From a checkpoint of a small image classifier.
Model: 64-pixel images, moe soft.
Data: trained on larger renderings of crowded toy scenes, 90422 training examples.
Rows from block 3 of a small image classifier, named by matrix and row number. Rows with one number within an expert belong to one neuron, the router's apart. Each number is 128 + 24 x the weight over its row's rms, rounded and kept within 0 to 255. All counts start at 0.
Before each expert's rows are labels from the 100 images, of 14848, where the router gives the expert most weight on average: "strongest on" is what is common among them. Only what is clearly more common there than usual is listed. The data: larger renderings of crowded toy scenes.
# router: slot weights (model.blocks.3.mlp.router.weight, 64x128), inputs 64-127
# gate: expert gate (model.blocks.3.mlp.gate, 32x64x128), inputs 64-127
# up: expert up (model.blocks.3.mlp.up, 32x64x128), inputs 64-127
# down: expert down (model.blocks.3.mlp.down, 32x128x64, transposed), outputs 64-127

# expert 21
strongest on: light from behind the scene
router.42 [170 136 124  91 139 153  83 124 124 106 151 121 105 133 107 114 167 134 110 110 149 143 101  72 149  95 109 113 126 138  92 128 126 132 143 174 141 160 132 137 144 124 183  80 131 102 149 163 142 114 160 114 115 142  82 150 134 132 101 138 184  98 126 139]
router.43 [170 140 103 137 106 179 106 123 106 101 131 108 146  87 116 135 136 127 131  69 153 144 141  90 107 158 119 133 109 129  74 151 106 154 143 151 125 142 113 162 106 113 164 128 160 110 105 135 140 153 122 111  93 127 126 116 153 159 138 163 171 125 155 133]
gate.3 [ 99 184 113 103 104  93 113 171 142 137 128 114 135 140 113 139 149 123 145 106 109 158 132 133 114 120 106 139 119 159 127  91  92 121 107 124 129 116 159 105 130 128 144 161 167 120 112 132 120 148 130 115 171 156 127 100 118 147 136 132  79 158 137 133]
up.3 [126  97 153 177 163 162  99 109 137 115 139 151 107  97 113 134 141 121 181 151 132  80 120 110 141 116 148 111 119 101 150 123 119 127 171 136 137 134 172 110  99 120  98  76 132 139 164 123 138  88 104 130  69 109 128 102 137 170 150 120 121 139 127 141]
down.3 [120 132 141 125 106 150 133 128 114 164 150 125 109 146 132 114 127 194 119  83 143 163 108  95 116  98 120  71 123 145 116 113 138 140 126 164 179 134  77 139 124 133 151 128 126  87 138 119  97  90 123 128 150 110 111 108 154 118 158 127  78 148 100 169]
gate.4 [153  88 119 172 154 128 140 136 122 131 148 176 107 117 147  80 100 133  90 136 138 129 144 174  93 150 160 127 108 132 118 116 111 124  93 139 138 106 110 147 126 129 140 137 136 157 136 117 134 126 159 159  95 136 122 160 134 119 173 162  95 126 131  98]
up.4 [ 97 142 106 106 125 123 123 127 104 182  84 116 132 136 148  88 146 123 130 116 132 130 133 116 161  99 152 140 136 112 132 135  88 115 120 119 138 127 128 119 171 145 157 117  82 184 125 133 125 168 155  95 168  98 150 131 122 151 114 122 136 115 163 113]
down.4 [111 126 116 120 146 138 155 178 125 130 115 151 107 159  97  95 121 111 148 113 151 114  83 134 144 145 100 140 118 168  82 126  90  80 151 131 133 142 104 107 130  95 142 140  98 113 186 169 136 131 163  96  94 130  90  80 150 137 151 134 115 182 113 128]
gate.5 [177  91  87 123 127 134 147 152 152 132 156 124 161 110 146 141  89 117 128 134 113 147 160 168  98 170 142 152  99  70 100 106 124 140 115 152 146 130 126 150  91 115 118 130 178 158 144  96 142 175 117 151 138 160 130 171 103 143 164 141 108 137 179 133]
up.5 [152  96  98  91 110 103 179 139 111  84 169 141 135 108 103 131 108 119  76 142 149  79 163 128 126 107 161 104 126 141  79 124  77 131 102 173 120 128 115 133 162 102 144 107 152 102 134 133 135  86 149 153  96 175 128 153 167 120 122 113 140 137 133 101]
down.5 [106 146 135 163 130 113 102 122 159 161 139 145 123  91 155 123 136 115 163 151 131 137 162 146 127 172 121 132 122 141 152 105 131 149 102 105 110 102 147 133 123 121 135  73  76 167 131  79 132 121 124 154 168 133  70 132  85 131  97 157 112 111 114 196]
gate.6 [125 106 138 173 109 132 140 140 159 122 107 121 148  92  85 124 125 140 124 145 167 114 117 147  81 146  74 135  94 118 111 167 110 110 127 119 106 125 102 142 111 111 106 147 103 157 105 108 139 153 107 120 117  99 143 120 125 132 100 115 133 130  97 123]
up.6 [144 125 151 121 172 119 116 131 169  94 135 119 138 138  78 163 100 155 151 127  87 171 124 144 155 101  78 162 122  67 129 142 141 148 134 109 140 132 120 126 102 129 122  97 170  78 130 107 128  77 114 119 158 132 137 147 150 134 180 111 124 158 111 133]
down.6 [112 127 151 161 162 111 158 155 133 136 153 136  98 145 138 173 143 116 155 141 130 150 143 146 136 153 124 137 107  87 129 111 102 135  98 110  99 136 154 136  98 127 150 106  82 111 103 127 157  84 102 139 122 166 103 102  79 115 136 162 131 138 115 107]
gate.7 [125 140 184 137 166 136 112 180 162 126  95 128 174 108 154 143 126 118 163 155  95 117 155 130  95 150  94 157  89 167  85 113 155 112 138 137 145 150 160 120 102 126 131  96 104 149 141 116 112 168 111 177 102 101 174 142 129 114 151 100 132 142 141  97]
up.7 [147 128 124  74 167 122 107  88 124 138 142 120 144  83 108 152 106 113 147 105 125 100  96  94 111 147 149 115 137 109 112 109 119 103 139 146 124 133 118 136 114 100 158 121 131 126  68 160 130 121 113 102 119 152 162 118 156 147 201 103 148 106 137 141]
down.7 [112 142 118 167 124 142 132 132 158 146 102 128 130 140 119 113 138  98 161 116 108 122 152 123 155  91 131 121  85 129 143 136 170 221 113 170 176 145 140 123 119  64 155 121 120  97  71 142 125 116 138 116 157 126 114 135 154 101 141 159 143 151  86 117]
gate.8 [146 149  92 114 144  82 130 141 178 125 112 138 106 120 103 145 165 103 131 149  78 121 129 150 133 111 107 116 149 125 103 133 121  93 147 116 169  96 136  86 137 124 133 116 161 114  81 146  85 120 107 103 137 183 127 100 112 129 156  80  85 145 136 136]
up.8 [160 133 107 142  99 160 116 132 144  92 156 148 143 130 141 149 132  97 112 108 139 153 117  98  92 153 113 120 143 108  98 138 150  83 134 140 131 142 134 160 125 161 150 166 149 110  93 145 115 136 132  78 124 146 116 142  93 117 122 169 140 122 131 160]
down.8 [171 130 173  98 150 126 121 130 122 113 134 135 109 145 135 120 164 174  99 158 164 125 114  99 110 173 103 140  76 125  95 125 130 158 145  98 130 146 156 181 117 131 105 136 101 138 144 142 129 132 137 138 151  92  67 113 120 166 112 142 131 109 100 196]
gate.9 [117 161 150 138 128 152 116 167 163 153 108 145 106  98 151  97 120 122 135 130 155 112 140 131 109 141  80 176 156 101 118 116 131 158 108  79 144 134 161 118 149 157 115 133 129 188  87 134 109 126 119 174 127 132 134  75 130  96 138 142 132 108 117 107]
up.9 [124 124 126 140 146 103 148  91 156 136 112 129 115 138 141 135 126  94 168  81 160 141 135 134 132 179 123 173 131  83 140 113 155 151 109 119 158  66 116 179 153 148 117 128 142 140 140 161 140 154 145 102 113 139 140 121  99 179 137 174 118 104 173 178]
down.9 [131 108  93 149 143 154 151 110 115 126  95 196 106 160 143 170 112 126  96 137 107  97 109 171 125 108 112 130 139 144 120 162 155 123  76 181 114 157 138 131 144 175  70 135 114  91 149 161  96 121 157 127 134 104 112 125 117 102 142 112 127 164 128 132]
gate.10 [112 144 125 141 161 140 151 124 126 156 161 159 121 132  98 114  70 172  96 132 148 127 111 130 109 129 145 134 124 138 111 140 103 129 116 135  62 154 167 150 150 123 106 126  71 144 133 114  97 172 156 146  79  95  93 136 140 158 167 145 118 140 119  83]
up.10 [123 134 122 115 106 132  88 141 145 136  98  87 143 109 170 102 172 103 131 127 107 113 133 134 125 108 144 131 121 130 146 121 144 103 120 103 143 121  96 125 150 151 133 143 142 120 131 122 117  83 138 140 206 155 141 138 102 104  91 129 118  89 143 158]
down.10 [135 125 117 144 107 101 144 139 101 126 133 165 115 148 112 144 140 111 132 121 147 111 116  95 139 144 123 132 167 133 108 135 135 120 153 121  92 102 101 140 127  70 115 178 134 136 145 115 164 147 162 105 124 159 128  96 133 151 149  83 127 120  76 103]

# expert 11
strongest on: boat
router.22 [122 160 117  95  84  84 110 113 121 117 141 120 126 146 193 136 142 109 103  76 143 142 133  97  77 155 110 133 124 159 136 112 133 144 122 115 138 145 117 100 145 111 160 140  89 141 142 123 107 176 144 171 131 107 126 149 109 111 106 153 167 100 144 129]
router.23 [100 181 122  75 125  99 139 100 111 102 106  80 138 147 168 120 153  96 145  65 148 142 122  86 135 167 124 141 154 105 165 109 131 145 151 113 116  97 119 106 118 102 140 126  96 112 135 121 144 158 120 123 100 127 145 110 127  99 112 137 189  89 105 130]
gate.3 [103 132 128 108 146 125  90 127  70 157 183  99 106 110  89 136 114 117 140 132  99 105 122 114 119 116 156 135 114  58 162 128 167 169 177 121 110 137 137 105 103 166 157 136 101 160 153 124 151 157  75 118 159 106  79 129 155 164 128 123  92 124 116 106]
up.3 [135 132 148 147  98 136 125 168 105 153  95 128  72  67 140 164 113 119 140 131 152 116 158 153 130 154 126  97 118 146 133 135 124 104 113 154 147 132 128 120 100 135  71 153 132 131 158  99 114 162 106 116 159 101 110 127  97 107  61 143 130 140 168 112]
down.3 [127  90 132 142 128  98 146 124 113 149 119 107 137 105 122 103 133 102 118 152  97 125 164 111 101 108 137 141 136 166  92 125 144 104 111 141  99 141 158 103 104 111  65 106 147 132 117 146 145 170 123 117 161 102 111 151 133 162 145 106 163 139 125 117]
gate.4 [115 119 149 128 163 100  92 157 108 143 113 102 157 118 164 156 127 151 150 128 121 153 118 155 150 140 100 139 125 139 117 138 111 124 139 137 111 149 177 152 145 170 101 125 170  75 134 114 113 136 144 146 144 146 157 122  59 110 146 142 161 133 126  88]
up.4 [148 131 169 103  90  98 114  99 154 102 120 117 159 184 154  83 114 103 125 134 115 116 134  84 138 128 139 134 140 113 125 112 127 158 104 163 129 122 120  83 144 135 162 133 123  94  92 159  92 171 126 118 165 109 121 158 142 132 172  99 112  87 104 151]
down.4 [148 142 167 115 112 110  80 173 114 100 100 151 141 120 122 154 152 164 121 116 125 125 140  91 128 130 129 140 155 136 135 163 146 137 138  91 150 140  97 146 132 128  74 136 161 101 165 106 139 166 114 132 120 120 128 119 121  87 136 163 155 134 144 154]
gate.5 [119 137 117  81  82 113 135 115 136 103 154 151 108 143 133 128  80 133 116 129 115 143 134 164 124  81 101 121 125 146  95 142  56 122 109 131 126 139 132 119 136 161 149 144 134  91 151 135  92  82 129 111 124 142 136 110 142 144 177 122 143 172 141 151]
up.5 [133 123 122 142 125 148 165 130 153 140 120 145  94 131 124 115 130 129 107 114 128 148 101 128 149 127 113  94 124 152 154 146 114 116 130 144 116 140 126 139 118 146 174  95 118 133 132 127 102  72 144 104 100 147  82 111 128 162 144 118 165 153 120 127]
down.5 [123 114 105 144 113 138  99 136 110 157 180 121 148 122 133 116  91 175 125 164 108 167 141 165 113 135  89 116  97 120 139 111 149 152 136  75 150 140 140 151  85 112 125 157 172 105 133 104 102 144 111 147 121 117 157 115 143 157 134 115 111 151 130  88]
gate.6 [130 103 146 150  97 121 156 103 144 109 148 103 149 123 146 136 124 117  77 137 139 141 144 164 119 120 132 122 141 151  97 134 127 118 101 143 116 152 141 123 195 108 128 135 115 111 107 151 107 138 114 134 161 155 143 175 108 137 130 122 123 128 138 164]
up.6 [138 147 128 140 162 186  83 149  63 152 139 172 142 150 129 123 128 170 153 130 144 142 140  91 138 121 139 139 121 135 119 177 120 141 131 123 118 111 107 141 106 178  98 134 149 106 147  83 131 107 143 126 121  98 105  96 163 134  84 176 144 120  98  78]
down.6 [145 122  98 102 167 125 145  96  66 119 121 133 151 131 196  89 118 130 179 107 127 145 105 108 147 124 125 109 163 127 110 147 120 122  98 136 143 120 119 112 137 114 145 133 127 152 197  84 103 114 142  91 123 128 170 170 116  79 129  91 105 147 162 127]
gate.7 [124 136  86 146  95  93 116 121 126 120  74 121 136 139 158 133 170 100 100 138 142 145 141 142 149 106 106 173 151 100 131 128 121 126  98 159 168 120 130  98 129 153 105 141 162 120 108 124 115 149 127 174 175  98 144 120  78 148 140 169  92 122 149 162]
up.7 [125 130 116 146 125 123 154 105 128 133  79 139 139  97 144 118 124 117 103 137  62 137 141 159 135  69 144 129 134 134 106 119 150 122  92 147 169 134  99 122 138 101 125 154 137  68  98 137  72 117 183 173 123 175 151 112 157 116 165 116 138 139 137 133]
down.7 [122 121 158 140 128 125 155 120 155 123 113 122 127 128  84 111 103 127 131 146  89 143 146 129 136  92 115 107 109 123 198 146 116 168 121 157  75 119 140 125 122 135 121 119 116 102 125 128 156 162  97 114 130 103 128 138 125 173 110 164 166 136 123 151]
gate.8 [134  97  96  94 117  88 187 105  63 160 136 131 136 108 119 103 123 121 124 146 149 161 150 111 102 114 135 127 102 137  91 132 127 118 121 188  96 123 128 109 137  96  93 128 107 148 109 121 132 162 145 112 178 152 126 150 113 142 165 105 107 113 167 175]
up.8 [118 102 101 123 139 121 154 144 113 135 140  92 139 104  89 130 120 118 143 127 139 147 130 158 130  93 121 148 143 124 125 109 105 146 127 155 123  70 132 126 131 129  99 156 130 151 129 123 171 108 123  59 148 129  66 104 161 139 166 122 116  91 127 178]
down.8 [140 111 119 116 118  96 124 106 106 150 144 124  95 167 204 123 117 135  89 154  83 138 106 115 164 107 154 144 169 127 134 119 137 116  79 140 142 106 142 116 139 196 131 112 150 122 114 150  82 110 103 143 138 138 133  96 124 116 163 130 126 126 109 110]
gate.9 [112 159 122  88 146 127 139 125 102 149 130 141 159 152 112 164 140 102 162 110 158 146 140  98 120 143 144 132 140 129 116 135 110  95 178 166 126 112 151 103 136 122 108 159  90 126 136 125 129 146 109 104 145 160 113 129 122 161 149 150 155  85 117 143]
up.9 [107 132 129 129 154 171 134 145 146 103  93 148 139 134 138 195  98 129 105 109 148 118 148 109 100 150 137 112 127 177 109 104 134 111 160  91  90 151 136 109 120  81 105 183 107 138 147 121 135 124 158 154  95 145 148 117 152 125  82 106 168 119  96  70]
down.9 [ 92 119 147 124 143 140 100 119 138 154 161 134 145 112 121 120  80 146 149 132  79 129 196 183  92 118  88 129 125 128 120 139 148 129 132 155 161 145 110 169 118 106 127 160 137 122 156  77 115 134  94 106  91 133 156 115 124 132 163 137 119 137  94 138]
gate.10 [134 150 132 109 130 117 125 174 115 145 143 148 131 110 150 152 151 154 155 147 156 143 118  96  94 161 112 126 115 119 146 139 124 135 125 108 194 142 143 129 104 176 105 119 137 108 126 118 141  89 121 101 112 129 138 120 131 102 147 180 165 102 141 133]
up.10 [130 126 164 145 145 118 121 176 141 144 128 100 139  82 143 167 131 127 147 129 140 119  82 103 124 116 100 119 102 135 115 134 114 121 106  68 163 144 163  79 128 122 125  98 143 121 118 125 137 115 136 136  92  98 157  97 159 108 135 148 171 115 140 126]
down.10 [123 156 147 131 160 167 128 169  92  98 180 156  77 129 169 131 104 161 136 138 140 161 145 134 102 122 142 112  99 149 111 158 158 139 139 131 136 117 134 149  91 125 176 140 149 102 153 107 104 127 139 110 129 140 134 157 137  94 102 100 160 137  95 103]

# expert 22
strongest on: rocket; dumbbell
router.44 [127 140 121 156 128 151 149 102 115 134 107 122 117 140 141 137 107 121 106  84 154 146 123  88 132 158 135 126 185 139 161 128 128 113 109  94 107  84  81 108 151 138 131 177  75 119 129 118 102 147 133 131  75 117 147 104 130 138 123 145  98  92  90 136]
router.45 [ 95 120 124 146 119 159 112 130 111 145  91 108 139 134 124 162 131 125 103  76 135 142 133  94 142 127 122 136 207 136 129 124 129 112  88 109 112 112 100 126 155 133 122 147  99 113 132 123  73 126 140 123 109 124 156  97 110 143 110 143  83  96 118 121]
gate.4 [108 150 115 143 186 161 136  92 137 133 115 127 119 127 152 101 114 129 166 150 120 130 105 151 125 114 144 146 135 108 127 152 129  90 122 123 162 108 146 132 141 113 120 122 142  92 126  99 103  78 135 136 103 178 148 174 122  95 139  62 135  94 112  79]
up.4 [150  59 110 120  97 111 154 137 109 100 122 129 128 104  96 164 139 111  71 149 119 152 137 122  89  85 117 148 117 130 144 120 158 139 132 119 113 168 111 106 113 116 156 133 163 132 128 154 118 171 112 140 114 135 128 125  97 154  93 140 140 116 114  73]
down.4 [137 149 108 124 119 150 148 143 135 135 164 136 121 126 113 144 144 146  98 127 132 133 111 117 109 110 127 115 126  96  84 126 144 166 146 158 199 130 119 178 125 141 151 133 151 166  99 133 109  95 129 153 165 143  92  67 136 144 120 105 155 118 115 139]
gate.5 [135  98 137 105 135 108  99 112 125 131 162 111 120 132  98 168 129 101 151 101 116 130 154  97  46 118 122  92 109 129 116 134 119 124 151 153 153 121 157 109 122 116 146 144 115 145 156 150 143  91 109 156 143 104  97 127 117 140 166 105 121 151 124 101]
up.5 [159  92 145 123 134 146 143 145 151 139 124 177  84 119 121  90 138 179 105 164 119 120 104 134 166 118 146 163 124 128 112 114 136 127 106 129 133 160 151 134 122  97 139 126 148 135 137 123 178 122 160  91 116 147 110 146 135 112 110  97 175  94 125 127]
down.5 [117 113  80 104 104 121 132  73 146 136 172 134 104  99 135 178 103  83 146 141 103 156 154 132 115 113 131 100 118  99  90 161 147 139 155 172 125 140 138 115 141 120 153 125 157 115 158 151 112 124  70 113 162 103 124 112 134 148 154  86  88 108 116 136]
gate.6 [138 104 155 131 150 161 135 152 150 117 185  72 117 150 139  87 136 148 118 139  66 108 163 153 120 138 103 105 112 134  88 121 101 106 120  92 141 135 194 154  97 159 146 105 110 112 117  96 101 161  86 140 166 122 108 111 113 119 150 127 116 114 137 154]
up.6 [138 141 157 158 130 130 129 137 145  85 118  94 157 144 142 180 152 139 107 153 175 159 144 137 167 113 122 131 116 170 145  59 137 154 101 106 125 101 107 119 104 136 128 138 133 125 157 120 107 151 112 112 110 114  93 119 172 149  76 152 125 127 160 135]
down.6 [116 155 110 107 125 128 122 138 139 128 143 126  94 133 168 116 105 119  66 148 131 133 151 160 137 119 173 103 117 143 121 140 155 144 155  99 109 139 171 108 123 124 137 118 167 117  86 123 136 144  97 125 129 117 112  94 161 158 150 103 126 130 122 114]
gate.7 [154  81  97 116 121 141 127 107 118 111 136  96 105 116  90 160 147 148  79 135 128 136 168 113 103 111 151 160 129 113 150 138 134 172 148 116 137 159 122 102 136 151 153 164 153 152 124 105 139 102 148  87 120 125 161 117 122 123 121 108 125 104 113  95]
up.7 [ 90 173 133 117 170  95 102 142 144 115 133 144 129 146 131 164  96 116 163 110 153 165 126 107 125 150 106 127 126 118 151  99 122 128 101 126 124 149 133 139 124  98  96 135 107  98 145 147 107 156 125 111 135 107 130 160 110 129 119 153 117 158 132 163]
down.7 [ 99 100 148 118 102 125  95  81 111 117 148 151 142 139 150 129 102 109  92 118 155  97 142 148  95 135 159 105 148 106 104 142 134  80 115 109 102 146 122 132 169 106 134 130 132 129 148 146 112 161 122  72 106 120 166 148 119 127 160 138  93 135 148 128]
gate.8 [130  95 128 132 143 170 116 145 173 108 136 114  96 143 153 121  96 152 137 124 105  56 141  89 139 145 131 115 113 113 143 170 122 132 157  92  87 122 174 155 125 142 154 120 131 162 111  97 127 134 103 130 121 162 122 132  90 160 166 104 120 147 118  93]
up.8 [164 104 161 142 140 166  99 176 101 124 161 121 154 119 128 198  96 113 142 123 149 143 161  99 134 106 135 114 103 140 135 133  68 141  92 173 127 140 128 177 105 115 116 123 142 147 150 140 140  94 103 125 135 103  98 126 115 102 110 165 139 135 142 115]
down.8 [ 88 129 135 122 110 171 125 109 121 131 144 179 111 136 140 118 120 146 113 139 102 166 158 112  74 113 167 172 143 105 129 106 169  98 104 140 119 156 125 169 128 146 107 120 125 161 106 155 110 146 163 129 132 132 122 147 106 139 120 131 134  96 133  94]
gate.9 [132 116 147 104 148  81 125 115  96 125 152 165 144 159 152 143 140  88  82 118 159 171 110 121  64 167  92 139 127 167 105  51 130 140 127 142 136 100 109 120  86 137 124 147 106 101  71 175 124 132 129 110 107 145 102 148 132 171 134 136 137 123 115 127]
up.9 [120 135 170 149 178 114 143 129 117 136 141 118 122 135 132  98 109 142 111 102  79 103 135 126 106 170 113 135 123 102 135  86 119 151 131 136 116 109 155 167 103 134 114 118 118  70 146 141 119 146 159 155 117 128 103 105 127 137 153 121 118 114 164 125]
down.9 [154 110 139 130 139 115  87 139 148 159 135 120 169 109 120 161  90  97 170 108 143 128 123 110 149 149 128 130 117 139 130 106 140  93 131 146 131 146 171 141  82 125  95 137 146 151 132 100 144 163  61 117 143 140 110 119 128 151 118 131 105 140 160 144]
gate.10 [135 124 166 152 140 135 159 104 123 128 123 144 115 145 123 144 117 101 109 137 116 164 114 104  95 107  97 103 111 145 109 124 113 117 134 106 108 147 163 129 114 134 150 146  96 120 147 133 138 134 114 126 122 146 108 131  99 111 134 153  96 191 109 144]
up.10 [118 137 179 116 124 169 121 128 140 122 126 146 111 142 107 120 118 143 135 149 135 147 106 148  90 152 125  80 122 157 128 148 151  71 141 119 106 126  93 154  81 148 117 162 105 123 136  96 165 139  59 160 116 139 135 142 158  86 144 128 131 141  94 122]
down.10 [144 144  99 102 130 153 165 105  90 134 123 113 130 135 131 182 129  71 124 113 145  99 110 169 168 118 163 108 167 123 120 135 122 116  83 158 111 127 132 104 134 108 126 125 120 149 158 107 109 153 123 105  95 156 119 101 132 104 148 146 130  86 114 103]
gate.11 [144  80 129 119 160 144 132 173 157 158 157 140 114 159  84 128 126 165 165 126 141 121 143 115 124 128 113 132 106 125  98 140 122 102 116 155 146 128 141 131 105  81 135  81 121 150 156 133 179 132 145 126 123 129 112 179 117 139 168  77 131 138 123 117]
up.11 [115 115 136 103 138 141 119 129 162 146 108 155  89 188 121 117 168 162 149 121 153 139 102  98 143 127 124 144 119 144 111 134 134 106 139  80 123 143 148  73 131 106 105 146 108 130 160 148 169 148 117 123 108 105 116 125 117 150 118 132 163 107  97 122]
down.11 [145 170  97 179 147 100 141 101 120 100 139 145 161 145 133 163 130 120 128 138 114 111  77 155 130 158 158 139 160 114 132 133 107 109 119 127 139 111  93 140 170 164 107 171 127 145 129 137  97 135 138  88 115 141 124 115  99  74 148 159 127 105 115 109]

# expert 8
strongest on: flower; largest object: flower
router.16 [129 163  95 119 101 131 140 100  80 103 129 147 126  97 140 111 154 104  89  89 125 143 126 114 119 133 120 128 192 143 114 151 144 151 140 156 147 106 107 123 158 163 139 129 136 146  98 128 100  95 137  92 127 181 122 109 153 158  94 158 113  88 100 141]
router.17 [122 143  94 130 121 156 114 133 121 119  88 160 139 179 167 123 117  97 123 109 156 138 127 107 109 108 133 180 144 127 112 129 109 169  63 122 141 120 117  91 160 117 155 119 104 159  93 136 117  71 153 128 141 102 127 117 152 103  96 163 124 110 110 102]
gate.1 [133 159 180 150 111 133 147 120 142 114 117 113 104 148 168  69  81 126 137 115 150 143 158 115 138 137  97 155 112 111 144 155  93 129 107 111 123 104 137 105 117 124 109 155 150 141 138 103 109 145 144 121 118 127 159  95 111 122  98 141 109 181 150 120]
up.1 [147 157 120 118 133 119 131  91 144 136  99 121 143 131 126  57 127 108 144  96  95 166 107 105 131 113 143 163 115 124  83 108 101 149 112  96 105  80 136 108 131 109 133 134 121 133 123 141 146 134 156 108 117 144 155  83 134 110 137 124  94 167 148 159]
down.1 [130 122 152 145 136 118 107 115 123 154 147  96 144  87 101 123 170 140 117 157 122 125 146 135  96 164 115 154  74 119 134  88 115 149 167 133 127 121 149 164  95 134 137 135 149 114 136  89 142 164 115 163 120 136 143 121 119 133 118 125 144 118 104 126]
gate.2 [126  82 141  87 136 106 140 123 112 131 105  99 142 182 158 122 154 134 122 108 105 128 139 125 167 101 150 147 130 128 150 159 149 139 137 110  99 120  96 117 109 131 156 118 123  98 144 145 113 121 148 180 119  67 135 161 150 133 155 141 147 152 109 122]
up.2 [ 91 135  99 157  90 146 143 157 125  83 106 108 126 115 126 171 154 151  89 110 137 130 150 149 149 100 119 150 126 125 150 150 128 132 104 128 164 123 129 131 126 166 150 139 139 132 132 131  97 115 135 110 158 131  91 162 107 139  86 119 137 110 110 123]
down.2 [158 143 144 139 121 134 129 149  95 122 128 103 160 109 142 148 117 141 115 154  88 137 125 117 156  97 150  97 129 124 118 141 165 110  99 142 106 111 156 123 145  94 147 122 107  89  83 115 165 120 123 131 173 103 124 147 120 134 163 117 162  94  88 139]
gate.3 [123  96 108 153 183 140 154 112 144 108  94  92 140 137 126 112 108 100 139 132 113 139 111 135 139 119 142 133 110 149  88 160 120  97  99  87 103 156 125 120 144 132 145 100 135  87 114 161 145 145 149 170 134 134  99 141 122 128 158 145 136 101 152 124]
up.3 [102 132 109  90 128 115  83 111 106 138 136 107 143 134 182 126 138 117 156 108  94 135 104 141 126 161 140 121 173  86 154 107 115 171 155 132 120 115  72 182 110 148 132 172 171 136 112 113 125 118 124  96 138 126 145 142 103 124 123 121  53 186 124 163]
down.3 [ 95 160 131 139  96 160 140 104  81 137 120 147 117 126 172 106 165 133 123  70 142 151 157  91 131 106 125  93 152 144 110 129 109 118  97 135 186 129 121 137 144 108 162 123 137 113 182 148 115  99 120 145  94 150 145 148 133 113 128 126  99 116 128 100]
gate.4 [137  92 112 118 132 167 127 114 144 160 116 135  99 180 142 130 143  94  93 161  98 122  77 146 166 113 117 175 133 105 115 132 128 145 122  88 163 145 134 110  75 107 107 130 128 122 114 137 124 117 150 118 116 120 147 179 110 131 191 144 108 121 100 127]
up.4 [126 126 155 127 134 155 128 156 109 131 114 146 144 154 101 102 106 146 155 121 141 109 126  91 136 117 159 116  66 121 106 102 119 109 135 129 123 108 169 122 146 149 152 125 129  99 170 111 149 128 167 155 102  76 152  81 163 127 149 142 170 157 133 114]
down.4 [ 91 111  40 115 123 131 124 133 170 105 126 136 127 132 140 158 152 134 130 108 106 101 146 129  93 132 131 167 132 117 136  90 128 131 155 139 108 148 120 134 153 119 105 121 130 145 131 158 123 131 108 170 138 113  77  89 113 149 108 165 177 144 129 121]
gate.5 [104 137 107 121 124 110 112 121 107 124 105 175 123 134 113 117 134 126  99 129 114 150 116 115  84 154  73 134 157 139 116 133  97 161 147 142 144 126 158 173 160 145 167 120 133 149  94 148 111 161 173 112 141 164 140 189 125  89 133 132 100 132 161 161]
up.5 [111 132 148 151 139 119 124 146 148 133  92 106 143 126 155 131 136 121 165 118 143  96 118 158 162 109 162 143 125  94 198  90 127 111  98  95 131 132 125 107 149 114  75 121 123 133 181 111 146 102 115 153 129  88 114  84 105 152  81 148 132 130  82 124]
down.5 [ 84 126 145 144 144 146 136  90 106  98  91 133 118 120 192  87 163 119 156 132 136 186 138 136 147 127 136 109 145 113 144 140  92 130  77 135 106 150 127 126 137 161  85  94 112  76 136 114 154 108 146 126 114 143 147 119  75 108 104 183 125  80 116 133]
gate.6 [117 134 131 129 172 128 117 115 148 172 106 138 143 130 147  96  90 116 172 139 107 131 120 119 109  98 141 149  88 131  86 142 116 165 130 133 150 115 148  88 149 112  95 105 124 154 148 124 142  99 130 165 135 122 116 114 130 109 136 117 137 118 142 112]
up.6 [105 142 122 140 120 146 125 101 143 101 124 125  78  83 154  99 116  91 133  85 122 133 143 128 162 134 121 142 129  90 114 125  99 147 115 184 142 115 146 139 132 142 119 112 129 135 113 104 123  91 158 119 145 151 113 145 131 182 133 115  79 112 168 164]
down.6 [ 70 153 105 115 100 105  70 137 132 112 142 109 129 131 153 105 157 155 126 138 107 120  76 128 157 134 144 118 146 118 120 124 120 120 105 125 136 170  93 143 130 129 150  93  65 129 117 129 117  95 101 166 118 157  91 148 108 132 150 138 136 120 167 155]
gate.7 [112 103 114  92 153 105  79  95 117 132 128 133 135 107 134 128 158 123 116 107 123 108 117 147 120 112 116 107 120 164 169 120 127 155 139 106 132 104 167 101 115 153 107 113 114 143 109 165 150  67 126 124 146 141 120 117 149 130 141  78 121 141  79 103]
up.7 [155 146 123  82 114 114 164 123 115 156 177 121  86 144 128 135 129 111 137  98 116 103 105 113 118 113 123 145 117 100 151 133  86 120 116 121 140 109 108 145 128 113 113  90 104 109 142 157 144 122 126 123 117 129 123 161 108 126 171 140 124 121 106 153]
down.7 [114 180  85 137 104 170 116  95 150  93 122 138 146  86 119 158 161 168 131 143 102 169 137 133 143  75 143  84 128 118 141 136 114 154  86 128 115 105  98 115 208 129 100 124 174 136 148 111 124 124 165 145 145  99 164 101 102 148  70 123 123 142 145 123]
gate.8 [112  95 135 133 139 125  76 119 143 137 170 101  89 130 119 111 127  95 150  96 141 151 130 130 142 112  97 142 136 132 159 124 147 188 127  73 118 168 154 127 111  96 135 109 146 160 138 115 142 144 123 129 125 111 111 110 101 140 148 116 151 109 115 169]
up.8 [137 124 112 109 119  97 106 102 157 128 166 119 122 119  98 119 132  95 126 124 155 156  85 133 139  89  92 141 173 126 142 102 139 143 108  99 145 161 139 124 149 109 165  73 174 152 115 155 130 128 131 127 107 122 131 119  86 106 142 115 126 113 125 158]
down.8 [125 171 150 143 141 175 140 177  69 137 120 112 141 144 116 136 132 163  59 142 136  95 162 152 135 170 121 150  98 152 150 138 133 124 186 132 127 137 126 165  90 111 100 160 115 152 110  86 141 132 128 132 136 128  77 127  88 105 124 136 132 144 151  97]